From a checkpoint of a small segmentation model.
Model: 0.523M parameters, 64-pixel images, arch unet, widths [64, 64, 128].
Training: soap at rate 0.0019, 9000 steps, held-out accuracy 98%.
Rows from block 5, named by matrix and row number. Each number is 200 + 40 x the weight over its row's rms, rounded and kept within 0 to 999. All counts start at 0. After the name is the row's rms in percent of the matrix's.
# convs1: 3x3 conv (model.mid.1.convs.1.weight, 64x64x3x3), inputs 48-55, a 3x3 kernel for each
convs1.0,105,163,234,165,268,184,259,224,146,242,164,230,189,153,143,168,163,153,195,200,201,214,223,111,166,205,255,179,173,205,203,185,240,96,174,190,216,187,158,147,190,195,148,111,163,147,206,204,209,121,118,236,224,179,198,212,206,196,162,263,175,133,63,171,235,242,219,240,205,132,168,229,178
convs1.1,097,149,194,152,152,161,154,147,251,246,226,163,203,201,141,215,156,237,204,160,204,191,197,196,198,235,212,248,192,161,203,115,174,139,224,197,134,247,212,270,230,229,199,155,179,137,188,169,150,169,204,176,200,180,166,148,196,183,171,209,269,179,184,227,198,142,118,208,191,161,206,155,193
convs1.2,101,181,191,248,178,160,121,172,240,184,162,186,268,228,218,171,183,231,182,186,224,180,204,202,252,184,175,187,142,166,183,151,198,237,204,233,253,179,221,160,281,127,273,188,147,231,199,172,209,220,150,214,192,156,230,175,239,306,182,169,275,157,275,238,154,179,266,156,182,237,252,239,189
convs1.3,105,152,224,241,189,257,315,171,187,211,200,226,224,191,195,198,206,215,179,229,170,151,233,306,168,144,187,214,256,235,182,187,134,175,277,218,287,232,164,216,235,204,190,313,233,150,166,236,182,222,241,217,212,161,164,204,179,246,186,189,175,160,200,189,183,136,124,148,302,196,188,238,133
convs1.4,099,199,175,168,202,251,193,204,209,163,173,151,171,215,240,158,199,219,212,145,188,149,190,170,140,235,259,146,220,263,211,230,148,244,214,276,230,209,210,246,172,190,262,221,146,166,205,168,245,143,172,171,180,187,234,196,174,185,153,159,212,205,221,157,193,162,102,178,180,105,236,193,228
convs1.5,096,149,179,191,145,158,186,180,166,118,213,184,168,162,227,176,191,164,223,144,208,207,177,202,239,153,179,216,184,109,154,203,228,272,237,201,241,166,229,204,136,221,228,202,297,173,145,121,227,195,203,162,193,127,183,227,229,221,238,240,208,170,271,196,213,224,189,173,296,169,173,214,206
convs1.6,096,168,244,148,195,198,178,157,310,238,215,240,253,249,169,193,188,260,170,191,223,218,253,229,247,236,199,179,236,188,222,186,234,179,232,222,266,227,176,222,207,189,226,222,172,215,187,185,150,195,223,196,215,202,233,219,194,199,171,192,198,134,162,246,199,157,223,206,172,223,205,140,232
convs1.7,098,218,203,211,207,218,254,180,239,224,197,173,150,213,218,155,211,269,148,239,170,230,184,181,183,180,245,178,185,116,164,222,179,244,238,248,196,180,174,197,232,229,212,243,151,200,191,195,170,143,254,168,212,178,175,235,150,183,180,230,213,163,227,139,171,194,185,235,204,185,224,193,224
convs1.8,101,185,210,231,240,148,167,233,208,217,194,208,196,275,191,219,229,224,193,186,150,144,234,228,166,164,215,217,243,189,214,252,254,172,177,253,155,247,182,193,252,149,124,179,141,211,151,167,230,164,157,213,190,171,210,156,190,187,201,122,239,189,147,159,204,135,175,208,58,213,216,155,234
convs1.9,098,222,206,197,220,187,177,192,213,174,180,220,225,240,280,178,179,290,162,162,172,188,146,305,147,251,229,206,190,260,205,191,270,161,200,224,155,243,181,166,188,167,227,161,171,217,194,163,151,219,160,200,224,197,229,229,210,170,185,204,105,195,223,238,175,206,191,189,198,153,190,159,180
convs1.10,102,180,234,206,227,194,197,113,207,192,160,212,178,222,230,174,227,200,128,145,202,211,174,174,169,223,181,220,182,182,172,254,100,201,246,190,211,202,245,135,183,232,182,216,325,195,263,262,162,187,197,191,253,217,208,207,174,263,240,225,125,180,232,84,229,226,233,166,240,181,178,180,196
convs1.11,102,170,197,212,226,115,224,141,88,237,189,241,159,221,217,178,151,128,106,208,221,148,215,241,192,237,169,123,194,222,207,241,203,197,188,213,199,178,171,214,171,274,229,138,194,217,158,132,179,161,294,198,234,289,232,162,225,152,223,297,234,228,191,219,181,171,192,199,201,139,254,165,206
convs1.12,100,260,182,241,255,219,245,172,155,216,206,264,258,200,281,301,122,250,345,160,150,165,170,230,206,268,240,303,235,177,268,142,176,182,179,190,156,169,225,233,222,306,229,211,234,192,222,198,264,194,200,179,212,212,199,261,218,221,166,131,225,195,161,249,181,233,235,179,240,288,201,244,228
convs1.13,107,224,158,189,139,162,173,170,316,168,162,262,183,212,250,221,250,266,217,215,193,283,225,185,222,205,136,174,261,258,169,189,269,162,193,255,204,172,229,211,228,185,244,249,194,256,167,246,178,210,148,233,247,135,210,214,174,202,222,230,213,204,234,285,173,227,174,194,228,199,147,208,216
convs1.14,091,191,196,170,260,151,210,200,205,206,170,191,161,193,171,189,147,248,160,212,207,176,203,205,228,195,170,195,263,173,228,201,230,202,188,189,156,187,146,227,146,150,172,253,175,160,116,208,174,185,170,197,203,174,205,212,218,208,116,202,217,166,195,199,206,156,171,188,197,161,182,178,197
convs1.15,100,203,211,191,233,164,196,167,241,229,158,177,227,208,208,191,228,121,223,155,190,193,193,212,231,172,170,253,228,143,200,212,216,196,248,211,221,218,119,185,256,140,185,245,129,124,210,170,155,194,278,206,231,187,201,147,256,204,207,196,192,241,229,262,279,156,212,254,191,277,192,208,170
convs1.16,102,197,262,198,210,214,208,191,280,223,242,130,189,181,124,87,170,234,150,160,137,157,136,207,245,147,183,183,215,213,233,215,184,175,183,133,136,152,135,189,205,123,175,194,163,212,189,203,296,205,165,271,180,181,219,224,221,223,202,116,214,203,169,232,257,174,214,208,196,172,188,227,234
convs1.17,103,160,241,229,267,217,188,186,164,162,151,208,206,190,258,161,221,207,142,164,186,273,110,206,221,181,193,225,191,210,219,168,288,195,186,183,123,190,228,225,193,219,232,207,169,206,238,203,208,131,126,254,199,264,243,168,145,145,196,222,208,159,194,198,250,237,180,199,209,208,212,111,123
convs1.18,103,155,229,208,210,275,234,217,264,246,184,193,210,212,192,231,192,147,178,215,280,197,239,138,193,201,166,201,233,263,208,200,286,164,159,148,160,242,191,162,222,102,272,222,169,263,214,197,178,207,147,213,215,187,241,219,185,194,259,166,206,218,176,253,212,206,238,216,152,229,209,226,101
convs1.19,102,206,170,197,176,179,249,156,172,205,179,171,162,200,179,161,170,286,199,182,237,217,251,223,191,268,312,200,181,283,206,230,128,197,197,224,212,152,192,129,199,235,147,206,234,258,164,168,213,225,184,199,224,281,241,145,219,164,192,266,125,202,209,212,199,208,204,154,226,172,192,149,180
convs1.20,095,178,219,226,180,188,187,247,126,222,218,122,202,98,188,180,169,66,99,194,185,184,124,133,193,240,287,175,148,139,160,210,233,206,193,171,279,178,194,205,147,188,209,161,166,209,173,270,162,178,254,246,187,235,214,162,233,156,167,259,276,229,131,176,249,255,148,206,201,259,251,183,236
convs1.21,106,161,180,183,206,144,233,192,214,260,163,193,189,173,248,162,197,176,170,234,208,184,221,231,136,183,139,184,178,149,168,190,225,244,202,246,227,188,136,155,252,198,151,213,184,120,207,178,226,228,235,226,206,222,145,149,194,319,209,175,175,184,173,184,172,198,164,157,233,219,151,188,224
convs1.22,094,160,171,169,234,250,197,176,232,206,191,156,167,187,175,211,218,190,195,270,249,281,187,195,258,136,194,213,270,244,252,184,243,213,268,195,191,246,276,189,257,211,103,218,187,151,189,211,196,231,235,216,124,203,217,218,193,193,226,161,209,238,227,149,268,210,182,236,229,190,237,201,319
convs1.23,100,138,190,188,270,179,222,235,195,214,231,212,163,225,223,204,224,202,174,207,236,223,176,176,149,255,225,180,218,188,172,218,223,202,193,273,273,251,177,219,186,123,201,266,235,192,233,222,174,206,142,225,187,269,261,219,235,236,232,148,200,153,173,136,210,232,196,154,202,199,207,263,179
convs1.24,104,177,221,219,207,210,221,179,181,206,210,150,173,251,220,199,254,255,206,200,245,233,203,182,180,242,255,193,179,171,156,251,229,190,174,227,222,190,190,137,197,147,156,202,203,210,169,139,224,208,163,169,186,183,98,204,156,232,173,239,193,213,190,196,191,183,229,177,119,209,200,186,145
convs1.25,093,199,164,197,180,136,191,173,223,193,237,225,230,230,85,167,210,283,225,128,210,137,275,222,120,189,274,188,217,251,211,152,225,211,223,170,148,263,302,232,242,210,227,226,186,222,149,206,207,176,198,168,152,153,205,247,232,189,162,213,195,269,159,223,236,196,126,180,211,190,206,207,225
convs1.26,101,219,167,167,191,179,223,239,179,215,149,161,170,171,216,261,194,228,270,168,234,161,211,195,165,182,187,159,204,209,176,245,186,221,236,167,152,183,164,176,177,263,133,204,121,186,219,144,180,196,229,175,194,213,217,203,153,190,232,199,218,164,221,139,204,203,169,171,247,280,179,146,84
convs1.27,105,203,208,170,222,143,137,178,195,222,159,162,185,203,269,182,179,263,204,120,214,178,223,251,198,220,195,222,187,232,211,169,168,196,174,228,193,241,215,237,221,175,186,238,180,98,188,172,182,210,226,219,219,213,148,161,227,194,154,238,156,222,198,290,219,135,141,131,218,253,167,239,299
convs1.28,099,201,254,252,200,179,228,207,173,256,235,106,207,207,158,227,231,225,194,179,178,182,184,246,184,232,155,285,142,198,218,193,215,186,198,217,199,188,258,160,223,164,132,217,201,131,215,195,181,214,233,128,188,198,212,233,220,188,206,119,292,235,187,278,192,201,177,244,219,171,236,126,282
convs1.29,096,228,165,166,163,178,196,266,219,242,211,221,150,228,243,136,198,204,168,247,170,188,252,266,242,201,139,129,251,223,215,190,199,198,185,151,162,200,209,172,233,237,221,191,182,164,112,233,189,185,273,202,202,367,212,198,159,183,212,225,219,188,273,235,203,191,162,159,56,199,166,160,166
convs1.30,098,156,257,249,154,200,158,171,161,184,261,258,221,201,185,209,128,136,241,173,169,128,210,166,208,219,191,217,253,155,201,225,246,225,215,299,297,178,211,183,198,242,212,268,285,160,125,190,190,149,221,151,296,208,217,252,231,218,237,149,249,169,191,227,200,158,175,201,149,139,161,309,255
convs1.31,097,228,238,267,172,289,225,110,40,207,126,192,214,222,139,196,167,168,178,176,164,237,194,165,210,239,204,215,191,235,196,199,170,164,160,164,204,222,198,197,350,288,280,225,237,240,227,220,209,185,196,230,264,253,196,240,201,199,203,173,193,213,196,217,206,244,179,217,245,155,193,198,193
convs1.32,096,201,190,216,197,300,250,187,137,173,149,197,209,234,197,221,207,182,288,185,160,160,163,276,189,261,211,231,123,151,189,204,201,153,200,195,212,203,220,193,197,165,232,254,146,225,202,143,171,181,215,247,178,282,194,171,184,191,220,232,287,189,173,210,179,169,190,189,235,183,208,186,188
convs1.33,107,151,229,254,194,161,225,176,205,196,169,229,258,252,208,230,176,217,190,238,136,141,210,264,301,149,262,210,180,221,210,237,206,228,193,179,222,273,176,184,227,118,159,172,91,140,200,140,180,128,167,240,238,188,190,192,189,214,248,250,200,249,256,207,204,234,217,248,198,144,220,305,163
convs1.34,097,202,190,199,179,178,206,155,190,226,163,190,214,239,201,189,203,216,207,260,225,177,215,239,230,166,223,192,232,195,181,151,254,205,218,139,172,220,189,240,221,194,230,201,220,215,232,141,195,212,156,224,241,240,248,196,129,241,229,208,157,177,207,140,178,179,164,207,172,279,206,237,168
convs1.35,101,226,188,225,152,207,221,189,123,253,181,207,167,195,224,163,181,193,175,221,124,208,209,130,190,184,133,168,169,208,234,189,103,186,164,184,225,218,241,240,253,93,141,248,162,185,215,121,202,274,94,160,238,118,204,188,218,205,184,178,197,203,143,163,184,159,171,166,217,189,240,229,248
convs1.36,097,247,200,212,224,192,239,210,262,248,197,204,227,190,155,213,224,146,235,144,245,153,205,233,157,179,199,198,197,200,118,233,238,276,227,124,204,172,167,180,197,229,132,231,182,149,195,192,180,154,203,196,180,128,107,194,150,233,250,126,171,220,169,187,235,238,250,179,136,178,154,211,247
convs1.37,104,138,191,234,219,235,209,191,223,275,162,211,126,167,246,250,191,178,188,223,175,239,80,201,164,266,147,204,195,214,210,245,204,156,243,179,176,200,219,154,185,168,207,164,252,213,147,142,177,213,223,196,182,185,229,187,165,163,198,142,279,222,213,221,256,174,189,142,223,271,240,210,208
convs1.38,100,225,206,187,234,215,159,244,136,152,228,211,152,202,168,216,185,240,273,208,169,220,146,154,140,175,251,257,212,300,243,231,220,155,195,277,195,207,207,206,158,255,244,130,158,176,206,227,162,144,129,216,151,271,232,213,205,169,120,229,182,201,224,228,155,201,151,190,303,194,201,160,215
convs1.39,101,214,157,209,221,121,271,197,196,204,231,151,205,194,127,166,198,243,292,166,221,235,213,211,201,219,258,204,190,206,179,192,229,154,186,184,185,231,215,193,147,93,256,187,120,208,197,213,243,129,165,174,193,206,195,240,196,213,178,172,119,178,175,189,182,211,198,231,106,169,187,214,226
convs1.40,103,172,247,204,204,238,150,228,273,197,227,213,160,279,167,246,197,144,234,212,238,180,178,294,160,166,176,233,157,245,254,155,239,218,204,271,236,234,220,202,152,156,218,234,118,136,180,243,240,173,125,239,227,160,235,179,258,202,259,222,161,212,203,171,267,172,164,199,213,224,216,170,155
convs1.41,104,126,256,209,165,267,195,238,268,239,123,136,183,236,185,164,181,130,134,144,169,178,153,188,227,190,181,170,118,89,153,270,226,254,148,217,173,223,233,195,163,224,187,128,171,170,174,209,212,171,269,189,142,115,177,122,199,168,171,211,167,201,204,208,259,190,206,231,210,175,199,156,109
convs1.42,099,208,258,198,213,167,179,154,232,201,135,222,226,189,250,263,190,282,147,260,170,175,215,235,207,159,202,212,181,205,175,198,185,230,177,210,227,229,151,175,262,208,225,261,124,212,215,223,183,246,164,127,255,203,223,158,184,194,166,141,190,163,185,188,214,153,208,215,186,270,228,148,231
convs1.43,102,192,219,183,239,181,212,174,280,168,171,212,161,249,198,177,171,238,217,164,195,225,136,148,151,211,175,225,177,273,198,210,272,201,226,233,203,227,243,208,203,244,155,160,32,178,217,213,187,221,95,155,203,219,194,204,248,214,181,229,184,203,193,214,175,171,160,198,211,182,180,189,274
convs1.44,095,179,221,184,213,191,200,208,248,300,161,215,204,243,307,178,204,264,181,182,230,123,178,176,157,206,292,214,158,234,242,194,227,186,222,222,167,290,336,203,160,307,174,166,243,218,252,181,210,251,237,233,204,217,214,229,151,171,194,188,116,192,259,215,173,164,218,184,230,167,222,248,128
convs1.45,094,203,232,239,220,232,228,197,247,246,222,226,248,281,234,167,231,252,184,119,124,205,225,231,212,112,192,138,198,219,190,186,127,243,209,189,199,194,222,130,151,234,234,242,171,210,195,198,238,110,272,188,126,152,180,238,210,150,273,176,193,273,172,142,173,174,147,179,242,168,204,216,231
convs1.46,102,185,213,240,202,179,235,133,239,283,169,131,233,154,178,196,183,322,220,208,173,213,163,217,187,150,127,214,169,220,177,231,251,180,185,189,183,207,216,179,171,176,165,171,183,177,202,202,180,198,183,202,188,161,202,259,181,279,184,194,195,203,206,183,184,181,190,192,182,204,180,198,228
convs1.47,107,209,228,189,247,211,130,144,239,195,214,183,232,167,184,151,154,165,172,158,162,143,217,214,168,263,249,243,256,227,253,172,195,208,193,178,236,184,265,252,182,191,240,194,176,212,204,246,245,212,199,191,246,235,197,219,203,244,177,186,220,234,134,179,158,145,206,200,293,279,206,204,233
convs1.48,094,166,232,180,213,255,135,233,266,177,189,197,194,173,254,205,158,201,222,177,217,221,92,214,209,214,207,202,168,186,192,209,175,168,208,163,194,172,234,178,152,172,208,140,145,176,129,170,220,177,262,191,107,189,210,199,173,183,206,248,182,220,258,207,114,170,179,184,238,177,236,195,206
convs1.49,101,203,196,191,182,203,157,219,212,239,193,167,189,194,190,198,229,125,172,225,226,134,230,181,164,173,168,172,197,227,206,150,208,214,158,192,223,182,247,190,294,215,170,216,160,158,227,235,185,206,213,212,171,140,170,212,219,206,207,184,232,210,243,170,181,92,170,154,112,242,179,237,221
convs1.50,112,196,177,237,122,158,270,125,117,166,267,223,198,183,178,250,196,149,243,288,228,207,258,202,211,199,183,167,184,216,173,111,196,185,196,274,284,231,202,212,273,135,184,247,268,256,216,212,205,247,245,213,195,223,188,229,249,215,178,271,213,204,249,162,210,184,237,146,133,171,218,259,164
convs1.51,102,191,235,227,177,208,175,206,223,212,179,236,162,231,195,108,255,266,252,190,201,203,218,245,183,185,196,206,224,237,194,132,209,193,211,231,155,223,272,167,187,254,156,167,162,163,231,245,221,227,208,230,218,165,220,192,187,228,211,248,162,241,246,277,144,218,267,204,279,208,183,110,230
convs1.52,094,221,174,117,198,292,233,206,266,235,206,234,168,197,273,200,164,185,204,269,167,210,251,241,248,162,187,245,226,225,189,206,155,189,196,198,164,119,255,275,178,182,176,217,186,168,224,198,323,173,137,231,223,218,240,195,220,150,160,208,221,212,226,216,133,105,195,248,220,192,219,196,209
convs1.53,098,164,148,217,184,224,195,243,232,164,201,224,271,209,229,274,227,158,231,225,224,241,189,168,106,213,165,171,289,321,273,171,177,212,226,307,286,259,239,191,155,209,236,215,200,205,154,173,175,203,214,161,126,165,146,257,221,332,207,149,224,180,177,260,182,241,182,174,140,265,206,203,198
convs1.54,098,225,174,178,266,173,175,275,144,226,261,238,231,176,220,140,208,138,241,221,180,163,302,192,178,137,210,165,185,207,193,182,153,205,237,169,173,192,197,281,274,168,222,222,261,124,223,261,253,163,210,262,192,214,107,200,197,286,207,204,179,202,193,132,216,237,196,231,216,137,175,212,213
convs1.55,108,190,211,212,131,192,175,130,268,263,241,203,172,164,210,228,149,232,254,136,212,198,270,214,163,154,160,230,150,189,182,278,161,196,227,217,183,191,217,217,177,173,159,160,189,275,200,133,120,194,246,240,176,222,174,165,162,197,220,210,239,157,154,229,245,266,181,210,158,204,187,166,298
convs1.56,102,169,219,171,169,194,150,228,223,283,207,177,135,251,189,153,214,239,186,161,119,126,197,247,209,192,287,189,210,223,195,201,191,208,179,251,249,226,184,221,169,269,176,199,121,159,206,196,188,244,227,223,210,202,240,194,195,199,257,214,265,181,196,203,193,157,186,194,251,206,176,165,197
convs1.57,093,176,145,196,164,214,197,214,221,161,112,144,241,168,213,289,234,194,216,256,191,226,229,187,252,213,154,200,185,183,127,206,158,215,175,192,183,265,126,150,145,110,148,242,221,195,205,122,182,184,284,200,212,239,249,222,216,261,219,282,281,156,223,165,285,127,259,212,270,214,249,293,245
convs1.58,091,173,219,220,148,244,249,190,224,217,174,146,185,189,158,175,201,188,259,195,173,192,184,233,217,203,149,243,191,247,253,217,137,180,225,184,177,191,196,236,184,223,211,202,216,132,186,214,297,160,195,244,196,191,212,243,218,190,195,170,163,225,136,136,131,160,152,227,252,239,202,235,200
convs1.59,098,220,196,221,182,163,160,171,225,169,170,199,216,149,155,150,220,161,227,137,157,238,115,227,179,210,213,201,197,169,168,254,171,178,133,215,156,185,219,229,188,146,202,193,215,237,200,174,208,201,157,276,217,193,152,232,166,192,208,106,195,233,182,114,210,243,182,204,145,207,238,286,220
convs1.60,093,201,236,175,186,177,181,142,124,216,258,243,178,241,269,232,240,306,236,143,133,209,111,157,182,220,256,193,257,241,209,251,212,234,180,193,190,306,196,182,171,169,243,238,294,202,183,248,141,129,195,232,195,278,231,248,249,209,192,273,249,209,225,191,239,227,252,242,349,201,220,178,188
convs1.61,100,220,217,168,189,208,258,180,209,227,223,174,157,234,202,197,224,176,173,170,171,226,162,174,176,181,234,202,245,138,183,272,128,282,174,149,191,149,166,252,181,164,274,184,186,188,197,187,184,181,234,208,310,172,253,134,149,251,197,250,193,226,199,144,153,143,153,218,224,157,250,230,203
convs1.62,105,218,164,184,174,230,178,238,176,229,170,195,207,239,120,217,232,142,205,172,87,152,112,197,202,223,203,182,177,171,193,173,231,177,155,196,263,225,214,172,181,240,162,280,204,215,204,290,176,200,292,168,241,229,166,222,157,188,219,208,264,137,146,250,181,95,122,194,169,210,171,175,178
convs1.63,102,190,172,212,203,227,219,191,138,196,221,165,177,238,236,190,228,193,163,215,176,108,164,146,197,166,228,230,185,170,219,209,213,236,209,190,186,297,178,229,228,137,216,198,154,195,292,169,270,194,124,198,139,133,144,265,178,141,210,159,179,190,184,210,208,231,178,211,279,195,208,208,219